From a checkpoint of a small segmentation model: 64-pixel images, normuon at rate 0.014.
Rows from block 16 of the encoder of a small segmentation model, named by matrix and row number. Each number is 128 + 24 x the weight over its row's rms, rounded and kept within 0 to 255. All counts start at 0. After the name is the row's rms in percent of the matrix's.
After each channel's rows are labels from the 100 images, of 14976, where the channel reaches its highest value: "top examples" is what is common among them; "peak on" is the class under the peak. Only what is clearly more common there than usual is listed. The data: flat shapes of many kinds, plain or patterned, on busy backdrops. In brackets: how many of the 100.
# conv: 3x3 conv (encoder.blocks.16.conv.weight, 240x240x3x3, each kernel summed), inputs 40-79

conv.170 158 [130 176 108 130 105 187 126 163 100 125 108 129 124 124 165 147 129 146 136 127 129 148 145 205 162 132 128 148 133 157 128  31 126 142 164 163 117 145 202 143]
top examples: hexagon (96); largest shape: hexagon (96); count: one (49)
peak on: hexagon (96)

conv.114 094 [123 133 130 128 128 112 136 122 111 127 135 122 111 115 139 128 123 108 147 134 128 167 115 119 132 116 128 125 137 162 128 216 128 152 128 166 143 112 155  81]
top examples: triangle (33)
peak on: triangle (27)

conv.184 095 [166  86 138 120  70 110 100 110 110 135  75 118 125 111 117 140 119  63 111 122 129 161 122 132 105  79 128 139 187 119 129 184 128 129 158 178 156 114 115 138]
top examples: count: one (63); square (56); largest shape: square (55); largest shape: triangle (25)
peak on: square (53); triangle (28)

conv.230 100 [111 111 134 122 120 121 121 119 115 130 167 136  99 161 128 133 124 135 148 136 128 130 148 146 195 162 128 185 122  84 128 181 129 108 126 142  89 136 168 163]
top examples: frame (50)
peak on: frame (31)

conv.234 087 [137 107 142 131 130 145 137 181 128 125 180 130 123 142 119 141 132 115 119 147 128 156 132 133 149 156 128 129 136  98 128 114 123 163  96 106 110 110 142 119]
top examples: gear (64)
peak on: gear (47)

conv.146 103 [144 154 144 124 133 118 128 119 125 134 135 136 197 114 161 123 125 193 104 119 128 117 115 126 143 107 128 145 101 128 128 101 131 146  99 100 106 109 148 138]
top examples: pentagon (55); largest shape: pentagon (43)
peak on: pentagon (45)

conv.101 134 [176 101 125 122  91 161 101 111 119 125 111 120  88 131 122 126 130  90 159  85 128 178 126 146 152 108 128 135 204 132 128  31 127 148 130 190 107 147 198 147]
top examples: count: one (70); pentagon (55); largest shape: pentagon (53); largest shape: hexagon (47)
peak on: pentagon (53); hexagon (47)

conv.5 116 [198 107  80 136 132 115 117 105 148 140 124 130 156  93 154 125 134 135 165 143 129  92 132 117 121 125 129 101 127 149 129 114 126  99 114 117 126  97  81 108]
top examples: count: one (61); square (41); largest shape: square (41)
peak on: square (38)

conv.124 107 [157 100 105 145 171 156 165 149  92 125 136 130 108 128 147 173 126  95 161 159 127 138 101 163 107 141 128 160  80  92 128 120 122 143 166 200 150 120 120 147]
top examples: count: one (68); ring (49); largest shape: ring (44); largest shape: hexagon (32)
peak on: hexagon (31)

conv.50 095 [131 134 109 135  97 132 120 156 172 125 147 123 129 158 148 129 123 151 150 120 128 146 136 127 133 112 128  88 135 158 128   8 126 116 136 103 135 139  91 150]
top examples: gear (52); cross (33)
peak on: gear (33)

conv.232 096 [102 123 118 127 117 117 124 159 117 130 151 118 134 103 143 102 122 109 103 100 127 137 138 143 115 178 128 150 111 166 128 124 143 161 128 175 169 157 159 141]
top examples: pentagon (81); largest shape: pentagon (80); count: one (59)
peak on: pentagon (80)

conv.37 116 [159 113 100 135  95 137 182 150 143 132 173 125 130 149 167 122 127 110 112 136 128 156 105 115 123 148 128 113 122 118 128 119 143 126 177 143  71 102 140  83]
top examples: pentagon (83); largest shape: pentagon (80); count: one (57)
peak on: pentagon (81)

conv.203 097 [157 144 143 131 106  84 134 122  93 128 107 133 128  96 130 100 130 116 130 132 128 143 154 109 175 160 128 161 249 126 128 161 124 164 142 161 140 131 168  81]
top examples: frame (54); square (33); largest shape: square (29)
peak on: square (27)

conv.19 133 [135 134 115 120 126 129 130 166  96 129 114 136 100 101 132 158 132 110 162 216 129 147 117 132 124 138 129 173 138 114 129 217 120 111 157 170  83 116 154 103]
top examples: count: one (70); frame (47); largest shape: frame (40); largest shape: pentagon (26)
peak on: pentagon (25)

conv.223 083 [120 159 123 130 132 129 105 116 105 127  64 131 102 131 126 126 122 100 118 115 128 131 134 143 133 163 128  68 227 136 128  29 127 139 193 119 110 148  98 124]
top examples: cross (48)
peak on: cross (31)

conv.126 088 [ 58  86 151 132  66 127 166 172 107 115 142 128 152 131 152 149 121 143 104  98 128  96 108 138  89 124 128 122 131 111 128 122 110 150  80 139 163 117 160  91]
top examples: largest shape: ring (25); largest shape: circle (25)
peak on: ring (26)

conv.29 108 [125 127 141 122 134 133 159 143 142 127 165 112 122 140 166 116 128 137 137 168 127 177 107 152  77 152 128 172 148 177 127 140 118 143 101 127 171  96  92 138]
top examples: ring (75); largest shape: ring (68); count: one (53); frame (31)
peak on: ring (33)

conv.183 090 [153 115 133 141  79 158 130 168 157 133 143 125 101 115 123 123 128 124  87 122 129 108  77 159  78 159 129 129  62  96 129 199 122 160 132 127 120 115 147 144]
top examples: largest shape: circle (25)
peak on: circle (26)

conv.205 084 [140 145 120 126 104 111 107 153  96 126 116 130 173 108 155 122 127 149 161 140 127 137 118 126 143 145 128 130 151 164 127 134 133 181 140 123  90 107 115 116]
top examples: pentagon (50); largest shape: pentagon (44)
peak on: pentagon (41)

conv.2 115 [144 161 104 145 101 175 119 126 124 130 103 126 146 134 149 151 136 149 142 130 127  73 124 167 124  86 128  93 107 127 128 135 124 116  94 132 114 142 123 116]
top examples: hexagon (100); largest shape: hexagon (99); count: one (45); count: two (45)
peak on: hexagon (100)

conv.87 081 [ 97 108  98 113  79 146 149 148 173 127  77 129 177 126 155 144 120 161 111 105 127 132 122 107 132 164 128  92 157 156 128 104 124 166 161 137 126 142 101 139]
top examples: hexagon (67); largest shape: hexagon (51)
peak on: hexagon (51)

conv.194 086 [143 160 168 124 206 127 116 125 139 128 171 131 143 143 142 145 131 198 113 156 128 142 122 142 139 131 128 173  91  83 128 104 127 154  91 137 110 121  86 144]
top examples: gear (41)
peak on: gear (29)

conv.188 100 [150 119 108 134  98 144 141 134 115 129 155 137 110 181 168 146 126 109 119 140 128 147 146 132 179 164 128 152 116 103 128 121 135 114 109 136  76 143 145 147]
top examples: count: one (53); pentagon (52); largest shape: pentagon (49); largest shape: hexagon (31)
peak on: pentagon (50); hexagon (29)

conv.129 063 [135 172 122 126 130 129 157 160  83 131 167 128 143 170 144 117 129 132 112 103 128 194 150 110 187 198 128 193 101 117 128 163 121 152 157 135 158 123 103 159]
top examples: hexagon (60); largest shape: hexagon (53)
peak on: hexagon (54)

conv.118 100 [122  99 133 127 110 119 150 127 117 128 158 113 108 143 134 127 125  50 117 133 128 142 109 131 118 200 128 109 178 173 128 175 123 154  90 101 122 115 165  68]
top examples: frame (50)
peak on: frame (32)

conv.9 148 [141 142 107 128 121 235 143 156 145 127 102 128 117 149 139 149 132 117 149 137 128 115 103 218 108 109 128  86 125 139 128 104 126  94 134 132 111 139 151 135]
top examples: hexagon (100); largest shape: hexagon (100); count: one (49); count: two (43)
peak on: hexagon (100)

conv.106 116 [ 88 108 115 142  96 109 130 139  80 122 129 129 134 108 121 130 121 138 139 126 128 138 147 133 155 133 128 155  71 147 128 190 131  95 170 114 112  97 124 113]
top examples: count: one (50); circle (47); largest shape: circle (47)
peak on: circle (46)

conv.176 131 [221 114 165 112 114 122 109 120 124 127 125 129 132 109 116 124 134 107  92 139 127 143 163 113 137  97 127 138 154  90 127 164 118 133 156 143 126 117 150 141]
top examples: square (80); largest shape: square (80); count: one (63)
peak on: square (80)

conv.20 064 [141 125 160 133  84 145 153 144 129 130 222 119 174 182 108 129 130 149 131 123 127 152 175 100 149 133 127 103 145 136 127  68 120 124 118 150 124 116 108 131]
top examples: flower (66)
peak on: flower (44)

conv.31 119 [107 114 102 147 123 146 159 164 106 124 109 118 138 119 155 129 122  98 136 131 129 139  90 145 127 111 129 138 104 112 129 120 129 111 150 165 117 123 104 103]
top examples: star (61); largest shape: star (52); count: one (49); largest shape: flower (33)
peak on: star (59); flower (38)

conv.34 114 [129  48 126 117  80 150  96 152 116 125 121 108 103 119 150 165 125  99 119 120 128 102 125 155 108 114 128 116  40 126 128 117 127 150 143  86 203 139 110  89]
top examples: ring (77); largest shape: ring (73); count: one (51)
peak on: ring (42)

conv.162 116 [133  95  90 121 133 123 174 157 125 135 143 130 138 138 161 141 124 118 124 125 127 130 105 143 129 153 127  92 129 154 127 129 143 156  97 181 179 146  86 140]
top examples: pentagon (67); largest shape: pentagon (66); count: one (59)
peak on: pentagon (63)

conv.158 121 [111 132 114 135 123 122 139 140  99 128 106 132 153  91 115 116 125 134  77 128 126 153 137 192 138 188 127 121 109 126 127 115 121 151 127 153 134 157 139 146]
top examples: count: one (64); ring (53); largest shape: ring (48)
peak on: ring (27)

conv.33 147 [226 110  99 111  94 101 114 127 175 141 118 125 106 146 141  93 137  99 132  95 130 121 142  85 107  86 129 101 134 121 129 161 124 101 140  91 113 128 132 153]
top examples: square (87); largest shape: square (85); count: one (61)
peak on: square (87)

conv.196 073 [113 160 142 144 186 110 161 171  99 129 108 137 114 123 121 125 131 144 113  87 128 147 108 131 116 105 128 128 147 115 128 204 126 118  95 167 210 141 174  58]
top examples: circle (37); ellipse (33)
peak on: circle (27); ellipse (25)

conv.190 085 [162 110  80 122 117 101 178 134 138 128  83 120  81 131 129 127 139  97 161 140 128 155 100  99 178 117 128  95 151 108 128 146 130 142 147 136  83 131 159 121]
top examples: square (49); count: one (49); largest shape: square (44)
peak on: square (44)

conv.42 135 [154 130  90 130 128 167 123 174 155 130 111 119  93 140 170 134 127 160 145 110 130  83 134 139  86  89 129  97 120 116 130  79 136 128 151 108 113 122 143 129]
top examples: hexagon (82); largest shape: hexagon (80); count: one (55); count: two (41)
peak on: hexagon (81)

conv.8 095 [136 120  86 114 149 142 121 156 101 125  81 123 148  72 145 122 126 116 139 103 129  93 120 143 121 148 129 111  89 182 129 133 126 191 123 128 171 183  98 116]
top examples: flower (51); hexagon (31)
peak on: flower (45)

conv.15 126 [161 102 109 119  79 119 119 113 142 130 117 124 135 105  83 124 136 120  99 152 129 152 137 121 143 127 129 147 174 121 129 171 115 114 172 112  95 104 141 127]
top examples: square (76); largest shape: square (74); count: one (64)
peak on: square (75)

conv.136 118 [166 147 154 158 144 140 105  98 150 133 127 128 135 115 130 121 129 156 136 122 128  99  88 121  89  51 128 122  77  96 128  73 124  87  88 132 122 135 158 148]
top examples: star (37); flower (35); largest shape: star (29)
peak on: star (27)

conv.224 123 [ 96  97 112 135 129 132 134 141 107 124 153 129 134 123 127 148 126 126 115 148 127 116 131 146 143 159 128 144   0  92 128 186 130 179 101 166 181 179 131 116]
top examples: hexagon (63); largest shape: hexagon (62); count: one (47)
peak on: hexagon (59); circle (27)

conv.131 099 [113 176  99 161 112 111 161 135  81 121 142 131 108 129 137 112 128 162 117 106 128  93 178 133 136 146 127 114 149  98 127 111 126 137 143  94 149 113 153 167]
top examples: pentagon (73); largest shape: pentagon (70); count: one (47)
peak on: pentagon (69)

conv.186 089 [124 118 131 134 149 123 147 143  96 127 142 125 152 152 123 121 123 161 112 124 128 122 160 135 178 149 128 146 128 149 128  67 131 115 156 205 141 134 134 171]
top examples: pentagon (60); cross (45); largest shape: pentagon (34)
peak on: pentagon (41)

conv.171 064 [138 149 147 124 142 146  98 142 127 125 161 135 128 130 106 125 123 131 118 121 128 102 156 100 122 115 128 111 169  70 128 130 126 147 105 127 155 159 178 111]
top examples: flower (44)
peak on: flower (25)

conv.48 083 [131 112 117 126 108 143 134 146 173 130 120 131 180 109 137 116 133 123 158 134 128 127 136 127 163 122 128  82 116 210 127 115 126 123 100 102 151 115 112 109]
top examples: flower (51)
peak on: flower (34)

conv.57 168 [171 119 136 124 108  99 130 118 142 129 112 134  96 133 140 118 135 102 170 202 128 149 120 119 134  92 128 130 186 131 128 130 127 119 146 165 106  99 162 107]
top examples: count: one (77); pentagon (62); largest shape: pentagon (62); largest shape: square (29)
peak on: pentagon (62); square (29)

conv.76 097 [ 92 159 160 131 128 126 133 147 100 121 149 121 194 175 117 113 127 162 105 106 128  75 167 140  91 100 128 128 120 121 128 205 122  84 146 144 114 152 109  96]
top examples: ring (39); largest shape: ring (37)
peak on: ring (26)

conv.13 147 [136 130 113 134 127 182 156 149 140 131 107 133 126 115 136 138 132 127 130 122 129 134 112 255 119 144 129 125 113 151 129  56 123 102 146 162 115 127 148 123]
top examples: hexagon (100); largest shape: hexagon (100); count: one (51); count: two (42)
peak on: hexagon (100)

conv.43 120 [117 132 133 124  97 104 121 105 126 122 125 126 169 110 128 132 116 117 125 128 128 155 147 111 126 122 128 149 120 109 128 250 124 125 122 106 171 153 168 135]
top examples: count: one (46); circle (36); largest shape: circle (32)
peak on: circle (33)

conv.132 113 [ 99 110 109 131  95 109 102 139  89 122 157 137  68 124 173 135 128 126 138 139 127 114 171 110  97 105 128 146 160 119 127 113 125 130 111 108 111 125 156 140]
top examples: pentagon (52); hexagon (47); largest shape: pentagon (41); largest shape: hexagon (36)
peak on: pentagon (46); hexagon (31)

conv.147 077 [120 127  94 137 149 133 109 169 157 124 108 136 106 156 137 129 121 134 109 141 128 125 165 140 142 112 128  92 137 135 128   8 130 153 127 118 128 152 102 149]
top examples: gear (54); largest shape: gear (28)
peak on: gear (42)

conv.113 107 [143 114  90 127 125 110 113 138 134 130  87 127 104 101 145 122 132 143 167 145 127 146 126 108 159 178 128 163 172 167 127 107 129 146 189 169 138 129 159 138]
top examples: cross (43); pentagon (35); largest shape: pentagon (27); largest shape: cross (26)
peak on: cross (40); pentagon (26)

conv.117 105 [122 156 132 134 139 141 104 153  99 127  75 125 168 115 161 130 124 152 151 122 128 126 144 119 201 152 128 152 116 163 128  35 137 133 160 157  87 162 171 167]
top examples: hexagon (52); pentagon (39); largest shape: hexagon (38); cross (34)
peak on: hexagon (36); pentagon (25)

conv.12 083 [127 147 130 126 151 127 110 101 121 128 102 129 175  99 143 124 127 151 149 113 128  91 126 108 178 122 128 127 104 168 128  87 127 119 109  93  89 150 106 155]
top examples: flower (59); largest shape: flower (26)
peak on: flower (31)

conv.73 070 [131 143 144 136 135 132 118 103 111 122 115 141 158 115 139 134 132  78  94 139 128 118 158 156 123 141 128 150 154 120 128  88 127 108 159 175 103 139 131 175]
top examples: hexagon (37); largest shape: hexagon (33)
peak on: hexagon (25)

conv.172 164 [ 87  96 125 155 148 113  92 121 130 132 125 127 109 140 136 142 125 139 150 127 128 128 123 124 135 109 128 134 116 147 128 131 127 127 148 140  96 114 140 136]
top examples: star (60); largest shape: star (54); flower (42); largest shape: flower (34)
peak on: star (53); flower (36)

conv.165 105 [113 151 128 136 122  95 111 126 134 124 103 123 170  93 191 133 116 109 107  93 127 130 136 131 127 156 128 150 127 152 127 105 128 188 146 111 213 172 138 138]
top examples: ring (44); circle (36); largest shape: ring (34); largest shape: circle (34)
peak on: ring (35); circle (30)

conv.134 089 [ 88 105 119 113 132 140 116  98  91 131 123 116 121 171 102 146 122 121 136 143 129 114 107 112  94 116 128 148 154  90 129 115 122 113 159 158 165 144  93 159]
top examples: ring (33); largest shape: ring (25)
peak on: ring (25)

conv.140 105 [190 111 146 136  86 139  87 141 141 131 199 129 142 164  91 138 129 153 123 197 129 145 145 135 111 120 129 119 154  90 129 152 119  94  93 115  78 107 140 119]
top examples: ring (50); count: two (44); largest shape: ring (43)
peak on: ring (44)